From a checkpoint of a small image classifier: norm batchnorm.
Rows from block 9, named by matrix and row number. Each number is 128 + 32 x the weight over its row's rms, rounded and kept within 0 to 255. All counts start at 0. Numbers have three digits each.
# convs0: reduce pointwise conv (model.blocks.9.convs.0.weight, 128x512x1x1), inputs 384-447
convs0.0:153119150091125117110107168126166172135165143094215073148126112153152148066159132151158184088126125131108103149172187152170120212131109130169089151124137142150113121152153111161087150131163140
convs0.1:127180113124135156178125147121109121139165086128098206161186131113118152202076116097075080134121141075161145104104098096111115130104110199124140117114101123181161067115091127112098103174090152
convs0.2:111064070102189034094133147126158096114109137124077114102128182117107130155180082097085138129125161153129100127132118159096139099156109128117114113070042147148123060141121170076130160103153127
convs0.3:162142115094141192127178152054147141129166127114122128117134153149160119115113133068142089121183084156114167118119098123151175104133152116061083134132134120116162114154167121123096052070120183
convs0.4:109132165110114180118086113147176074151119177117086145117186147142119245192138164134145155155127139146103141152128106079116104123093109178133164094121144134110102124171130092165131110157121168
convs0.5:118116126184123127114133168203123127102179082158165138163134111103147129153154165140158089126120104099136170097108138101139149119170122079124140109158091146111129062143114144121206105127010148
convs0.6:124086117084148118132151119125121063078103112128117178108106094133124191166128111134072187143118113140113109185118117140077117099124097112153125026125097141105118068118110129092119153108126198
convs0.7:129152130145118147123091118106132213147103133149127138171090143177151142092165125187153145167129128117094051159161184050131133123096142155141180162112124130147146131184138111125085119115124150
convs0.8:168145085085130054118139165131147095052168099089110118091046180124037146135122134108108129126148173165170155129176157100123156175109087085086108175142145045113114119150097159117153155167163078
convs0.9:143100122101126132204155089170087094096115087090139141175129143117080151125125124103120125156187110158117207136115042162121016106106126144107092106174101123091107203140134162080202146136138134
convs0.10:099115045100130119131118162179106127161121105089158172147146111143097175131149106095100182093111146110088135102155164093146135144131112054139112058108162127125117130131133121183135100147083171
convs0.11:085149172142139129138123141073114157103106106062108091131108113120156088145124116140080140093160107118137120084077179133133166171144105163157158149160070099162106189131110139119130060132124131
convs0.12:142157139075174150053133137144099134128101116137104163152148093151112132174115101131096093139130072134105112099108124119149111107128132107142175133116150088125108148146128148171135076166142091
convs0.13:094145082115107130170142134157163083149135150126137116139131148132149135142129122150104125169079134159113129085154165094098118129107125069122096099153070116108146157092172171142156149111093124
convs0.14:125136100136135107117085160122219138144116162140122104106129116120132118138115094167112184114112145166140131095171192084137055134140121166160161118119118141140119120165140142123068117098143137
convs0.15:163134132068147067112116104063157133105140143146079122160155126156126133170053182136137140114096093105137080112121113189132153088131140181113090130171095134052105101122100156161129145179090052
convs0.16:180101143085168110158127171154103170170135143112099115168182122137142159095074146152118113118126138168091139139177136129179050127084134159103121099160117139123144125097105096125076144171108135
convs0.17:134135100156128107096132150138115166139116126086100094152129100093059174146124114064101142168148089091124127144103103104100119118149122151076091058192138108143151151113134136084153121110156123
convs0.18:105136106085113133104121156118108077130138158148142154104146162121145204116133121172185140168148169093142132105173136116185124170099157159126134117096135100136082162099124137122073125140119151
convs0.19:137136159117117140135065128170150125187134157107119106137157132108138119103147124064177101151091229128116161058146124135119099131120076058095093186128141186131128108119135104145150137078099177
convs0.20:167169168107083107090134158064071110140136104120145144192144148107083130083103156102103078151137096142144170148083091173087151185110107193106167131133195115106150135091092153125084168050123129
convs0.21:129101110124125071065153146130129134080085167122148121134078157104079118140088108106108130136086114169087136077134116162108085087156132052080133192116126125114141212126075255083133149097127133
convs0.22:106147155142184144135125109189108135074110146136126113159090136157117154087114085160089096148123150139128179109119125134186168096100153045154126188172160127165143150178148181128186194162203148
convs0.23:167157134112192174077124151138102139078118158077138123127163100162071106102138050093138144114137098119113146095153137100142159155154102134150108124098166106118090110146119075166146163164145134
convs0.24:106158081099173090106125176154161132126150104096143116060096172114102095108141085074106139149107083113084156104113137147055168189115086142076105165166109159115154180114119213114158128105122112
convs0.25:111183139129128147158098120157096077176173121144114143159086057161101125118064142120120157145116132117102120154088035112083115127132099142203176107171132126122146071132109135098115084141126146
convs0.26:109054090095098091107130190137126108112120091155163090103088101159089113219115136152117175140111153096156057089179082141131099164146066177097099158131144076132137091116188137133144111127168097
convs0.27:075118186131110112097177139134107101170112099132104157146103162165097128169108121156123139111102103061062161082080083198145064119058133215109132100082134140123095186148130074153112041087054144
convs0.28:120131125130080117129116143128100165146067145099135091142148099124182150093161100081091093041126141056123187169169146098113110114092085110140100131156145088163124101179140167115168172116126148
convs0.29:104113076077113130176155056138103099176126128099134109155132117128152208125077160118089064121144113098135124087122142161131124087124160041075103164111100083103119161104120147166148163124155100
convs0.30:139150133141202156152030134167089201113175158089124158121114064151157133226094163124104179096131138125154168191150124129111107156128084133102168131167087081130158134163133140122069100116129161
convs0.31:166038140095073186057189123099095127112144149149126089174121127110127158117092156123144178114122087137161086091122134076146145157116121147174116118118137127114133170166139087125124123101156090
convs0.32:238169146124089138149171152024119143093186143113143165207136153119138123120107121142126035115121178147136176142131118076153128153120105159134088067149083116124155129169110147128122119148108146
convs0.33:076126105078152132092135181205129140103124133137114097148097114165124137236206122128136142130138120084107144157144057146116096151100118127138097181142105153168130092125169112117157164137123150
convs0.34:139119126126152133132081117098162106146117120085112126073124134125080127140121143172155109096095164108093111127139137135107152155127116163130138082162148101144143136095057122135131123176223109
convs0.35:136157128109114149129179135118164086131062048110126130125104096114077149159119122069169124156138093133166141092018146147159156088130146106124167028128135149148120125110138117125198124131156177
convs0.36:118111150104148143125179097160105127138145078102101083149086108126121131105150094255239115185086219179111098148155096061186094117128122110116134077174152146132116097166160095100136092136148150
convs0.37:143205132090144141114136099189162092149128161044143072159125117145120170088135113086138176077170085141164126121075131147108153137072109131142111100145154115155105072144171120112170132201187186
convs0.38:159167066160116174111187138134147120095122100094120074126135119126119102121130134105118137121115139171077170098099148050096066097122135094094093135133181106123132137127137164108142107123128171
convs0.39:172105114143122144156181146107113079122127135213111129133153109139160132118122133118100126146134114131078169114131111103131073123139153093072106204119118108129106103101115103110195127124115039
convs0.40:184108109094103087051126092134124166132133088126148174100132109095113166165108097103077155154147082088179105119176088126110100113108110143086069090050120064120138211103107143099106111132133114
convs0.41:106117134116120140119087133173142106109166087122161189163145088100137125170102077110164095205112107155092129164062188091135160098130099112166102082164136109124137092138128073096157122166156121
convs0.42:121156136080149090077066146184167101112130097131121149169142104160121121150153151113145132145108093084086170127049115151100158131142088210098101097185041143147137098084142126205088103098088157
convs0.43:092111137110137148098153115109147126127130117110102093232183120112126185122132179080156159154117093172136153101140133078152133115096117050135109123072157135150148111171138141102141153145155120
convs0.44:072109102157084103143078126084173084141091174177093095104080127128181151169155161080134166141103069139104107122146114140180138122102133076104120140126128089157154140163128126098097078126100074
convs0.45:129144202148097106126102124117157104140090142144098127155131093131152155157142136086147157119173113119147156160151141043135156138099141086186100148128135080114085123128100150136148082132114071
convs0.46:175107121077124161109114148178124145095095163132143134087119101084108105127123112143106155122127172120106159095217146125151141106070040169143116162102153088099141097111117143151166147152111141
convs0.47:151183132101184171159127068130130109084132126094151124146198139120068122165145071104108120112165128065101111119132153150080118115144147153092128132162088108157145151089122149128101109148122098
convs0.48:163167168116099095148174119053156075131144143061131151088080121121168139180101114135098145105115166124133140099147145143146128118172070207119079102138136109114132168123166118104160105131088148
convs0.49:054042165189062118129124187084089139129116110105160107147134151126098144157128153189108116180104143107098137137178106137134146135095136112192168176096138182138123104117158075162144099145191120
convs0.50:191163131103081126142180153071107103149101158141151079179064101142157136116063126116084157129134089126107152095126137053133149123087111128146107197133095132078123169069179179089129128128201092
convs0.51:108140140135103112137025082086118110067138134096099102145075096136147147112073138106158139142115123206173088132129151090184126094154150144110140116146121129158196053195047150171094149119142145
convs0.52:181133143155120143116098152078157159234158154153067102185131163112121099168165090118108094072102110161128168176125100144157083144123140101078064173160057103110093056118144124113134112177115126
convs0.53:099130137140125140097162095145131112118060162142110127129168163115144099159093171155107095139092074066077164117123113127113099095121099110157142153097162133084146104165162153182202162147138118
convs0.54:179103147111200109134136109118130158152146111147132107148058141078170114100143159139133099127139147156153141128186095138106155127143185168105171178180126128148145128075145168112107119132118157
convs0.55:121120114142149152113201089125134150116107097115197089168125155119139171110196129206111128129154169116117129086144131084090101114162113144164118128105092154117153155149169095182142094160152134
convs0.56:121195185119085075182111158101143160138165122134093105126094092096130075185076132159102091116113118113117132053110101158173095111073135197145094163138169120164113128131117107076115134130186107
convs0.57:147139190159079130177124073126181189129132133098181089155144143135071111140121119136119125117091115135140108145156136095083121077128128112124128137151151138116139163154138116173122142130160089
convs0.58:163096142134124103179158115169151090134139167111140213178169161153082135106103162109162076144136094166109221096136152013169111117100133160132105109123162105144130113147113094109135127112077157
convs0.59:079158159143128134176015191095068131135120136171137151124137133091106160113199129093129104120161094087102166102157164107163088135161153098135081152113195126168196099171072167096099117101173132
convs0.60:130175150103157126110137088158130116129117162136104183195134119172108180156106126127155131104152136125131193138162109119090102120048102195092102149151119128134117138099145120128120082172165169
convs0.61:126122065140059107105141163124081115117133117129144118141163125125102135113117134069090141118129166133221095098086153164127162143133126167128142167145087138123086155133108212151135072144090102
convs0.62:111120182109076099057134171143096127158154117134069155099144116117112162098209152126134182155154138142084077124120168105117134146123098087058148119144093058116113141127178132159113109077124115
convs0.63:164124149123144128094124159108127114139162121113114109135120100096072131127155142111111108235072116106210123129103131169108094152098053101144140104150105149134171096130133126161083150114108100
convs0.64:125161136127182167091084107139086150137110170089109122162169088184148101132095095185166103084148168142143122108122196121212140151126139131123159080175072151080172123145144179113152121109115160
convs0.65:107104060152167145142114133175101173115119073101074147140107138078098093161132127166094167135119154103166148105130125135146109102148145125112151106083087158136134129158111197122128180104138140
convs0.66:145161140119175171071144118116159154082158127105092135097114165199083134116152102131162125152147091114115118130149120127118138119103145130122113088121155188105137103090140146214129132076128164
convs0.67:130122205137144153167104079135111122140151073157095054098108100096145124141107082075104130065140123118125152162105095115146062165097159131138060135111153116147087097149102146106088133136132122
convs0.68:117124157201118148167138102121156073136070140130095154119171153155113189128138159125088114141178097099116167125163120116180139201128190163168120145093109102138141109117083077163123105119139167
convs0.69:131123132178168164112119150113126160104070205138136138110143126154163134165151183102071137129124175098116106112140105122139090158132081114137136102170134142188122089179091141120018101148098173
convs0.70:192121106096166106068059069128101185119110169081129169107084124106181119143121182161129111083127109074145102120099093137160080128187138153123067067149146092132096105099136188116092120113077096
convs0.71:125140106093138153089116104192125128087083066163175098151097124150098191156155129135114102183133065119167134130114165148093113123115096137148215168150146114159125089145124153100147140169132152
convs0.72:085109140072073113126104113100147126107142118107087140183115114126156126142155205143109150139117138177141154125121132191186143073143126117143106084133092104170130105137118131135131108120117116
convs0.73:126143121141111169122163144052120149113133096201141121231104147136156108100079132117102051128132116117101174072096132111166140131149111164108164157164153124150107135179151173157186165149114089
convs0.74:151129108130128082179144100133144180094093111151130133134147067082103154186136143157149123151114108128169083123107075128048099148140102132094120111171142135110095112128150122141066111193122091
convs0.75:140116097103087103090181092095101117120120138135096120091037103141137133167143118115096138160195121128119125144095136137155138118149078080116176155178114136084126075101068107061161061111170124
convs0.76:205161118108071098115196113139093160108123129165136118121105127154120162154152142106100146100127200135110144132197052170115127129083093144140121125149140147111118101149168153094205164207247134
convs0.77:113140159144127180165082154090147115184095217115048146091136187127151115133125124145142192092141146096127102101130105164177142139139079206161155096136118137136084149116153176131081107134140142
convs0.78:122106201122140153098131062161182116123096122170099123125061142135147189131096184068107168108144154134134095116173163159140142109093159150162158163143163133181112071168160157114105163115198137
convs0.79:167124182160100130114120123136133217169159178150126179096120058204157164126122113088156130092146107135113155154162146113150139138128139109067071159159140139115113130106127109119126133151175169
convs0.80:135124174149142107109133073069174104133099130089178176088149093171185113079142168125129118087137132096077119129151163100098135114112147136109089139101124162133062138135074175151137113129117104
convs0.81:169100118131163155149114118195125097166099147120141185165139061156157137161096134129155067109086150125089158128094095122104109116143127172149116093131133142117145109128122082172123124066073175
convs0.82:125173099111095109100132158133139158136070149126092106121098080069076150121158185050118112156141163115091130109106128090097137095108151077051109174093081110132105182142093200129167174115089084
convs0.83:143054119133128117168058079142124167109158111149136133106203148096077132168089128089172151138139084098195127131134099098100144126185178084149127105114142102129122119170072123081095193111105113
convs0.84:200196117123138143120167075155220139205178086119110099181104131152164134220112107057112113084170080135094206081189102124083135098109130161154113112148090099134111106115157132159167110154155133
convs0.85:131104096170101154122109089089112096096096211121129111122100098136065129192090084074083123112111153161163184133134086135127118135129165135138174125089114135133108115099151105071107159130132108
convs0.86:117134121194137074150150106085111113142128151164147116160114147167096148118134151105114148134123128136132148127145178124156133145131131180095149065137081161124094076147142157173084123131140148
convs0.87:144130137078109160107196145063115121117113138104115161192178146119123194109129121119151154091107034119155121165056134201082125122113109113157162084165089127077118165123137124122147131169143107
convs0.88:164218114079151132152082181214157186094055214066160175174115109135106108089108142136080135141111124107137100093103084116111155129100090186089085132118094111148110124105093151120118108119177185
convs0.89:170134177145136191094087112102115104163095097172159080124092163042144114185191124144060124120122125117127141081127088135131153151159139212076137100161126095125193173097127166134123169117131089
convs0.90:138112129121147175101171149083145157127149130075099088181137155079130136124145166154147131042114152153142094095117070108176141116160127143145145159107127110094142127164106101155118125176151075
convs0.91:101112141141110111126115078175179120135095165090120167139080112140083115107124118190151103157170131128133082112147117178169123126155137089167147122156120113127111166159173135180126133098107163
convs0.92:133181111135131129145129151147139101133100109108126108137111107131153096128089123089114121174169106124137179176088078144096189115132126133111112043081072094101137108117122175116152137124123178
convs0.93:182149171087114161133147149156127108152112165114150160000083132110128119146133133127147099124135153184167241112135133127146141140153101106146153109104133130099102122142095147137145124153128149
convs0.94:121118183175088009102117155146205152150136102144086103115086115148142157155124128171145144147140128129181116087164085098115134143092039106077105117146083112095159127133066144073132086119111142
convs0.95:123038129112113094139137161091117147169155089106192096130084098120102133087136075130107159118109085148081081096088169087088081146151131143182133068150091121124069116090130190182157170163104106
convs0.96:135130151115114164160133110140102108171121116068151173162114093119109150123149100080139140121148153128172136129087178115088171147158108157130151117110081116164140216176113120109123101156184096
convs0.97:145143164126119108106153152085147120102062138108175083231138106169090116138142113113124139098098170072140107076156122064133167162117094095160142124164164125053093167138149128149131185169180154
convs0.98:138157158116095117083129101093200120140071170106069072135137163177104113155146105094102128121109137181146155136191112089160132130139112152095146119148076080120085107145093210123108117115093115
convs0.99:123144093119092119154105110132037136103109141171108107146155087142115140109094109106104185114102128105156188145116130097136121094110150138192120144118134103106110118092097158105112104138144104
convs0.100:155165130133148131105106165137144082191101146156099102168146110147097067175167135064119134151146100119127134102133129115113112120149088164162196130134120142169114135111083170134122120145122125
convs0.101:098088140107157133134132186081133107103060116100174097147167104094175103057116151184118113161173158162111151111125101123192135151064111100162138122132114150079104085185139117090072072129103103
convs0.102:105093155140167097100093102147173086128134113111108131087096166147109148142102148127095112085192130150203187161097121137109091158106140122157112116065148103157059146118141084160156126161155151
convs0.103:194114164142091085127130151111116102131129120123080140118144122185068124074081121131090149116114115134126163156147097220117102133132138118129089124112146119035127140133112163078190095111127201
convs0.104:106121146161079182122097110146127132127076163102144073144137104144063045144108113144124109154123096158151147127112096079088108129113229094149184115164176114105084083102177135156172133162142133
convs0.105:102115086149109148128219172134157144105094160125095094204105138144108158115102111109131144144127090094163106123109088126125146123106096112120173111114085119118141141101128140119077163139105138
convs0.106:087081096138079070162154108120128192107110122150114114119098152133179095095141175153080128073167151142125109148138164083161130137119114132133118108113120063162153183174109129034089050112134161
convs0.107:139128194097092117115114111164157069123084142138169119103176111163170086158124139080158160108110129070140185182128170186132165134117134159167102122119092133131147143093137128134159104135218132
convs0.108:116085100171102123120066124101088164129094114094117109144145135121100141145039107156117189179129139102151100136119136113097083133171167136121138147123081089141154149165136116124106149145169092
convs0.109:109080107164102163104117139141099133095048143131162151189083102140148145128156161079137161149102149084062148108093138110085111120080107133115108134106083119086196138129115157145146129111078193
convs0.110:115088180103097097139171109178110146116109167116119130130129126153134109093119105101121066225107091151129108146082103141094156096169165097096117109116158128140121136088054133101129172132173118
convs0.111:162090099153184079163123137118119195081169050130115141121169151128101137107142114167103098143113076109155102144052134124089148193074188121114112082134066155144034147126112129109124167126094082
convs0.112:189153139107118118157073085148197118151118122104130120104203162168102071226141154136143174119153043084120116115111128141041154126131153125104163157116142113200099059171136131166082122132171152
convs0.113:065178164143080136080093089139149149067091081099106137159124120107133122102157135104117131147120107091165145189155068087089129104142151116140088133153123113131109136121133113151109106080143118
convs0.114:176182121087068108153118160090128116146091189205173151162189128093125117146109104113095101157123152145139138110134078113040143108161112159102104179155105144135082194146095114149053111108146174
convs0.115:110145075128146089125110150106115205103124097144200107176110132069139077129123118065104210105127134137133103140177134120113145109122108071108136135108120146133122102123099143218090159162056163
convs0.116:125158106121111112143109116131137121210140143145118137050155109152116138134084123134102170098103074119121216131166085124142140121103132145147088115164102096080186135098115060135151160100075174
convs0.117:117120174130152153125181133118163097165144149142101182126102161183215099131078125108119161125167117153087106150181188177077120142165119139174097131121067105142137142116132059141071142148107141
convs0.118:110116168113099148149089151084121131113132142098126149178144062143167146100127138107107133102087119104132185149145089181102138102092098095114093080093092101099152087141094136146183125185126159
convs0.119:161137206141098143112153112060200150124140130132124210143086161140132142117145110127110148132166089153133119150106188132087170094152102128149129142162102145149130091143095147144139159105086097
convs0.120:192140136099143133144125141134121188096082117118145149168117118108142129084115136097123153169106117070187162143151114145128109139205094086096126170097172140167152113147172102127145109159164067
convs0.121:166164140163155166113193096105154108163123160156119120089204137130144131142094105110136107117107089163129095147126143097110102189089141118179087121103102117163065077219098165138098127133102134
convs0.122:156173126092133073098166055134148113126087097084140112156117088137115188158141133114132146055093163133134151102156075141159130113157154189126136112192115090127154082099116149122139186151175121
convs0.123:130154190124128102174152127096129160085086152149112137115121120153111130169142092115155091063175137121126191059146130098117148147211176175129162167146069208083106150089128105059155122104112103
convs0.124:154178147147117125119150113133127168100147120116132119204133143118135150144112179074159126175070135155135134076127136115098097110111066121128054092123159118152173106159143113121107105133132087
convs0.125:112122170102060115135164192106132133126118122091107127101144078161081160145075098170065106127140150113149134119063111142126106198155050120040180131143118144099086080119166145152084102124129111
convs0.126:159132134131130117118097122144122100153186127055157126061113197134100093144127111161182118102134153134115093077157173087112151095086134133150096050103171125182140109187141118116172106144096135
convs0.127:155102072065167138084168162098104115107160155086123175182151055122121079169150103121086084051122113090159175139136124124078125118121102093081068140127064092132093121135080185142085150128089114